Weights of a small masked spectrogram model.
Model: 3.56M parameters, log mel input, arch preact_resnet, norm groupnorm, activation gelu, depths [2, 3, 4, 2], widths [64, 96, 144, 208].
Training: normuon at rate 0.0089, 9800 steps, batches of 128.
Data: trained on struck, bounced, scraped and rolled objects made by modal synthesis, 78125 training examples.
Rows from block 8 of a small masked spectrogram model, named by matrix and row number. Rows with one number belong to one channel. Each number is 50 + 12 x the weight over its row's rms, rounded and kept within 0 to 99. All counts start at 0. After the name is the row's rms in percent of the matrix's.
Before each channel's rows are labels from the 100 clips, of 14976, where the channel reaches its highest value: "responds to" is what is common among them. Only what is clearly more common there than usual is listed. The data: struck, bounced, scraped and rolled objects made by modal synthesis. In brackets: how many of the 100.
# convs0: first 3x3 conv (model.blocks.8.convs.0.weight, 144x144x3x3, each kernel summed), inputs 0-71
# convs1: second 3x3 conv (model.blocks.8.convs.1.weight, 144x144x3x3, transposed, each kernel summed), outputs 0-71

responds to: one hit (46); white noise (44)
convs0.60 094:42 41 58 48 55 32 28 66 33 51 57 48 61 49 50 31 34 46 43 59 40 39 74 53 50 34 45 54 51 50 48 68 66 30 69 27 62 47 39 72 53 48 49 50 55 58 44 63 47 38 33 55 31 48 59 70 72 28 65 52 48 45 46 48 43 54 26 65 48 33 44 49
convs1.60 098:59 54 61 39 38 11 64 59 63 58 56 42 52 49 46 73 67 45 60 38 37 63 47 58 26 51 44 53 61 75 48 71 65 36 58 52 43 80 70 46 89 46 62 68 49 57 67 48 54 54 41 61 50 53 62 44 49 51 49 50 56 48 51 53 67 43 45 27 43 65 61 41

responds to: one hit (53); mains hum (52)
convs0.102 115:42 46 32 30 50 77 65 66 64 54 32 63 51 39 61 40 54 35 59 48 70 52 56 48 30 66 60 74 64 66 38 45 51 54 44 59 83 45 42 45 57 44 55 60 59 45 50 72 53 32 36 54 41 66 54 58 51 69 59 46 59 56 52 51 43 59 62 49 48 53 54 43
convs1.102 110:50 42 50 47 57 61 48 51 46 47 41 60 43 73 46 47 61 47 40 44 65 48 47 52 34 49 42 60 48 56 78 35 56 54 46 57 90 49 52 77 77 59 54 41 33 45 59 56 61 25 26 28 49 48 49 50 49 52 36 36 38 31 36 48 63 31 44 36 46 57 33 43

responds to: bouncing (95); steel-like damping (35)
convs0.48 106:54 50 25 49 66 48 58 45 49 55 54 42 42 56 60 47 45 45 64 57 37 37 54 53 24 46 37 45 48 43 81 42 60 51 32 53 51 26 49 53 41 68 45 56 47 38 34 50 55 38 65 64 74 32 65 34 49 35 50 34 54 44 81 38 51 44 76 63 53 54 40 36
convs1.48 099:52 51 29 66 63 58 44 44 44 27 29 44 37 52 58 34 54 68 42 33 56 69 57 61 47 46 67 65 49 37 49 56 60 71 43 54 58 33 22 40 40 51 26 57 42 58 78 34 51 53 45 48 63 66 55 51 52 26 58 49 33 62 47 40 56 52 67 53 33 68 65 65

responds to: bouncing (64); rubber-like damping (50)
convs0.77 111:35 47 23 54 49 52 42 38 63 43 67 59 45 60 67 55 41 53 31 23 41 64 43 45 56 54 56 40 51 55 54 23 46 63 39 61 39 73 49 56 35 59 50 60 43 58 51 59 38 59 54 45 72 56 51 40 50 61 65 55 47 44 57 58 51 51 65 53 64 57 46 54
convs1.77 113:43 50 58 35 50 57 53 54 31 53 41 48 59 52 40 51 40 49 32 52 49 37 49 45 56 61 50 55 57 42 42 66 48 44 55 31 52 36 46 33 49 45 15 52 51 49 49 54 57 33 63 42 07 63 15 57 42 40 45 62 54 59 46 56 52 33 40 28 56 62 49 46

responds to: bouncing (100)
convs0.52 106:52 53 66 48 58 46 58 58 41 38 48 59 50 61 29 62 54 47 39 51 62 57 58 42 46 53 31 56 56 74 45 49 42 52 39 39 53 45 39 49 65 73 46 46 37 43 66 64 62 52 55 39 90 40 48 84 79 71 92 46 49 49 58 48 25 55 57 40 48 40 42 67
convs1.52 107:41 45 41 36 39 51 51 57 53 55 25 49 52 58 13 50 28 53 44 49 51 61 42 56 63 54 71 65 66 66 70 66 43 62 45 43 42 60 62 52 51 47 45 56 54 44 60 54 56 50 59 29 51 52 41 78 26 43 56 41 62 49 51 52 42 55 66 55 62 51 47 33

responds to: clipping (54); text has "clipped" (54)
convs0.119 105:45 44 45 45 44 22 73 45 33 46 71 69 51 48 54 52 69 43 77 48 51 38 52 56 50 65 34 41 69 50 31 46 62 71 63 60 56 52 52 45 62 35 66 50 43 59 37 45 34 50 33 61 44 32 43 48 64 23 59 50 70 53 69 58 26 57 47 77 44 48 32 62
convs1.119 105:50 81 35 32 63 31 51 62 63 74 56 46 57 44 57 44 62 64 56 34 54 56 49 73 71 44 51 43 56 30 73 61 74 56 44 49 52 39 50 63 62 63 37 59 54 62 42 59 62 63 61 59 62 68 48 26 64 30 65 57 52 64 58 43 57 36 53 47 37 36 58 32

responds to: bouncing (42); white noise (38); clipping (25)
convs0.20 088:49 54 59 23 59 69 52 32 63 36 45 70 50 43 60 72 54 57 47 58 54 35 40 49 49 55 47 32 37 42 46 48 63 38 46 41 83 58 48 41 64 65 64 55 43 62 49 30 58 52 59 48 43 70 31 62 42 39 67 60 57 61 44 70 54 52 52 59 68 44 51 62
convs1.20 088:39 30 35 60 59 44 40 42 51 69 43 35 50 55 44 30 58 45 30 48 40 65 42 51 58 58 20 66 44 66 47 31 61 38 48 51 35 35 49 48 31 30 48 52 68 56 61 52 57 59 45 43 59 45 58 44 43 66 52 22 66 44 33 40 47 38 72 49 31 43 43 55

responds to: one hit (84); mains hum (26)
convs0.95 098:71 40 58 59 08 56 57 50 55 34 46 39 55 48 45 41 38 52 52 44 44 64 52 50 44 63 46 39 63 56 57 69 73 51 77 61 34 59 60 33 59 51 47 63 59 48 58 49 55 67 59 33 47 55 65 51 35 50 59 59 45 52 41 43 64 50 51 47 55 42 45 67
convs1.95 089:41 72 57 57 44 53 60 34 48 50 60 57 50 68 64 43 48 64 56 51 66 47 25 58 54 69 46 37 61 56 34 71 68 46 50 64 71 37 27 59 35 32 54 43 40 53 38 58 50 66 49 31 69 40 52 49 28 34 44 51 46 51 57 69 28 62 56 46 44 38 59 35

responds to: hard striker (79); repeated hits (76)
convs0.117 122:51 51 53 30 49 41 46 69 42 45 31 43 11 60 46 63 45 50 29 53 40 45 44 45 45 56 41 39 64 50 53 52 57 58 68 38 52 41 55 60 44 44 48 48 52 57 58 47 62 45 40 29 36 59 59 69 64 38 52 55 48 57 49 32 57 72 56 59 65 48 70 41
convs1.117 094:57 68 66 22 58 39 49 53 37 47 30 55 32 52 55 56 48 54 54 34 46 71 49 42 60 44 42 62 42 58 14 63 31 63 49 40 33 43 45 30 41 21 41 44 43 47 44 53 37 28 63 32 45 50 51 56 58 41 43 44 48 58 36 68 50 50 43 71 54 18 55 61

responds to: one hit (64); small (61)
convs0.34 103:38 31 35 56 45 40 32 35 50 52 61 54 38 53 62 39 69 13 50 33 69 60 63 64 32 47 47 47 30 38 62 60 51 42 98 49 56 47 53 58 57 48 47 47 58 68 52 52 39 42 32 71 37 49 40 76 39 47 45 54 54 59 57 40 40 47 44 53 45 55 45 47
convs1.34 113:66 46 56 51 52 39 38 73 49 43 46 60 65 57 35 50 55 06 54 46 52 65 54 68 50 57 44 34 43 59 73 49 54 24 54 27 71 43 63 55 57 43 49 40 56 70 60 32 36 39 53 42 50 43 53 44 57 56 63 45 61 35 48 60 36 50 56 55 26 62 46 61

responds to: hard striker (76)
convs0.57 081:42 41 70 41 48 58 52 38 55 30 54 60 54 60 52 49 38 38 51 49 63 32 65 66 58 52 59 64 46 51 48 62 42 40 47 20 40 50 63 47 42 64 41 48 60 38 51 49 58 45 56 39 50 49 45 37 44 59 67 46 36 45 72 50 47 40 51 58 58 44 35 51
convs1.57 087:36 40 49 36 75 46 50 44 80 29 55 53 56 69 48 34 66 59 32 71 49 33 57 49 47 48 45 52 54 56 68 52 37 39 35 44 57 66 46 43 36 58 53 40 28 53 68 29 58 75 57 34 42 40 56 63 64 63 50 38 48 43 44 42 51 39 52 53 44 44 51 47

responds to: one hit (70); string (29)
convs0.103 091:54 43 47 56 56 42 42 36 65 56 64 60 56 49 58 49 27 52 53 38 49 55 44 73 47 52 46 53 35 40 78 52 34 42 57 63 36 46 44 67 42 53 78 87 53 48 62 52 57 43 50 68 54 49 45 54 46 66 67 38 60 59 41 31 52 65 51 50 50 59 47 52
convs1.103 096:42 18 69 38 39 46 68 57 50 46 54 55 57 57 27 39 35 43 37 50 57 47 49 33 53 56 58 46 41 34 46 53 52 23 46 51 58 49 54 56 65 28 58 54 44 68 49 40 57 56 58 51 33 35 70 27 53 42 47 49 42 39 46 40 75 46 62 70 60 40 56 61

responds to: clipping (62); text has "clipped" (62); steel-like damping (54)
convs0.3 090:60 57 47 62 62 41 56 52 36 54 61 69 52 56 58 47 60 65 57 63 36 49 49 39 70 56 55 40 66 01 40 56 57 43 70 39 70 35 50 65 47 51 64 39 37 65 80 52 56 55 56 70 40 66 58 70 53 54 43 49 55 50 36 59 19 58 29 52 45 45 52 55
convs1.3 105:49 48 35 42 49 55 31 48 44 61 65 48 28 45 50 46 36 43 56 31 66 58 63 45 27 37 76 43 48 47 52 47 49 50 47 56 44 63 32 22 65 42 70 34 61 48 33 41 52 54 42 45 80 35 41 46 50 39 43 45 41 35 57 50 42 39 59 65 47 65 35 31

responds to: clipping (34); text has "clipped" (34)
convs0.41 095:64 67 89 42 37 47 40 54 56 50 36 51 51 37 27 51 65 58 24 51 42 39 72 54 56 50 54 43 65 37 37 32 48 68 67 47 45 45 61 39 46 43 36 57 47 63 67 57 43 54 55 64 33 43 62 64 47 44 55 59 49 52 40 61 51 74 55 51 51 48 62 53
convs1.41 104:46 48 52 51 44 36 50 41 30 56 43 40 52 28 46 58 45 36 36 40 60 48 57 42 60 42 38 38 43 43 43 44 71 43 58 33 38 74 65 50 46 40 69 36 66 52 36 58 39 32 55 29 47 51 52 44 58 41 49 32 51 50 40 54 19 46 63 41 45 54 30 53

responds to: bouncing (69)
convs0.1 119:33 43 22 52 47 44 47 49 50 70 48 47 52 65 71 48 57 49 48 74 58 56 57 35 62 56 50 35 47 48 40 34 42 41 64 54 40 70 57 51 59 50 65 47 51 56 43 44 54 51 39 44 90 27 62 49 52 19 38 57 61 53 56 42 63 62 48 43 50 52 28 61
convs1.1 103:41 47 33 48 58 59 66 50 42 44 41 42 36 61 41 44 54 41 56 28 38 49 48 56 45 63 44 67 44 80 61 40 66 62 49 49 43 50 63 70 40 66 68 43 43 60 47 25 42 59 63 58 68 60 59 16 49 27 44 51 67 46 48 38 56 50 52 35 61 43 60 46

responds to: one hit (50)
convs0.134 083:40 44 23 42 57 69 48 62 62 54 46 63 36 52 52 56 38 35 42 46 67 50 51 74 52 34 48 59 36 61 41 48 62 51 72 70 46 51 51 53 46 54 44 19 46 37 62 50 48 44 54 45 55 59 44 65 35 40 50 55 74 70 29 40 51 47 21 56 37 53 49 66
convs1.134 079:42 38 88 46 54 69 37 52 67 60 53 46 34 62 37 45 59 70 53 45 69 64 61 39 55 49 43 56 62 41 53 52 52 43 22 35 69 54 47 50 36 33 72 82 39 75 50 34 41 60 51 50 52 44 66 70 51 70 71 44 26 37 66 46 31 46 77 47 50 53 68 59

responds to: clipping (45); text has "clipped" (45); steel-like damping (38); shape: membrane (31)
convs0.143 106:57 51 37 46 53 07 38 56 36 56 39 37 53 48 46 48 71 51 44 52 36 51 54 37 67 53 35 36 60 60 48 55 32 26 64 43 40 41 43 46 43 43 54 43 64 58 55 42 36 48 45 69 43 38 45 61 53 61 50 49 59 68 58 57 47 56 71 42 41 66 32 60
convs1.143 109:33 49 53 42 63 30 85 56 34 54 30 48 49 72 56 46 46 40 46 58 35 45 37 28 49 54 41 36 36 41 53 46 50 52 48 55 47 44 64 52 55 43 34 53 28 38 58 28 48 63 47 44 44 45 59 52 45 36 14 39 61 45 50 47 64 33 26 60 63 67 56 52

responds to: one hit (41)
convs0.2 090:74 52 46 64 67 57 42 49 49 23 68 53 64 55 65 55 48 60 49 50 48 37 39 79 48 37 45 51 56 53 51 48 29 57 61 71 40 47 50 39 43 52 48 67 69 40 65 40 49 46 23 55 41 53 65 33 48 55 36 59 34 36 50 57 66 45 64 60 58 49 38 69
convs1.2 086:54 28 76 56 53 46 40 61 54 46 55 51 39 45 41 74 73 66 48 45 65 59 45 52 51 38 58 31 36 62 60 37 55 55 53 50 56 49 52 71 48 54 68 33 33 43 49 50 55 43 51 36 63 47 66 52 24 44 52 46 53 29 50 63 61 57 67 40 39 42 33 52

responds to: clipping (45); text has "clipped" (45)
convs0.59 089:65 63 45 30 71 69 28 67 55 35 33 38 48 35 53 54 47 62 62 77 43 58 33 50 68 45 42 16 55 52 25 59 56 64 62 43 34 66 44 59 48 63 61 46 67 52 52 63 71 51 57 21 57 77 46 40 47 25 55 60 70 51 56 70 43 64 39 52 56 44 46 50
convs1.59 099:60 59 45 49 47 61 71 39 43 35 52 52 47 48 63 34 25 58 71 42 48 36 48 48 42 30 59 47 70 54 42 47 42 55 52 60 50 41 41 28 50 43 51 29 25 62 50 60 52 77 64 45 57 10 55 29 58 44 49 56 48 49 50 56 53 38 52 61 39 33 38 53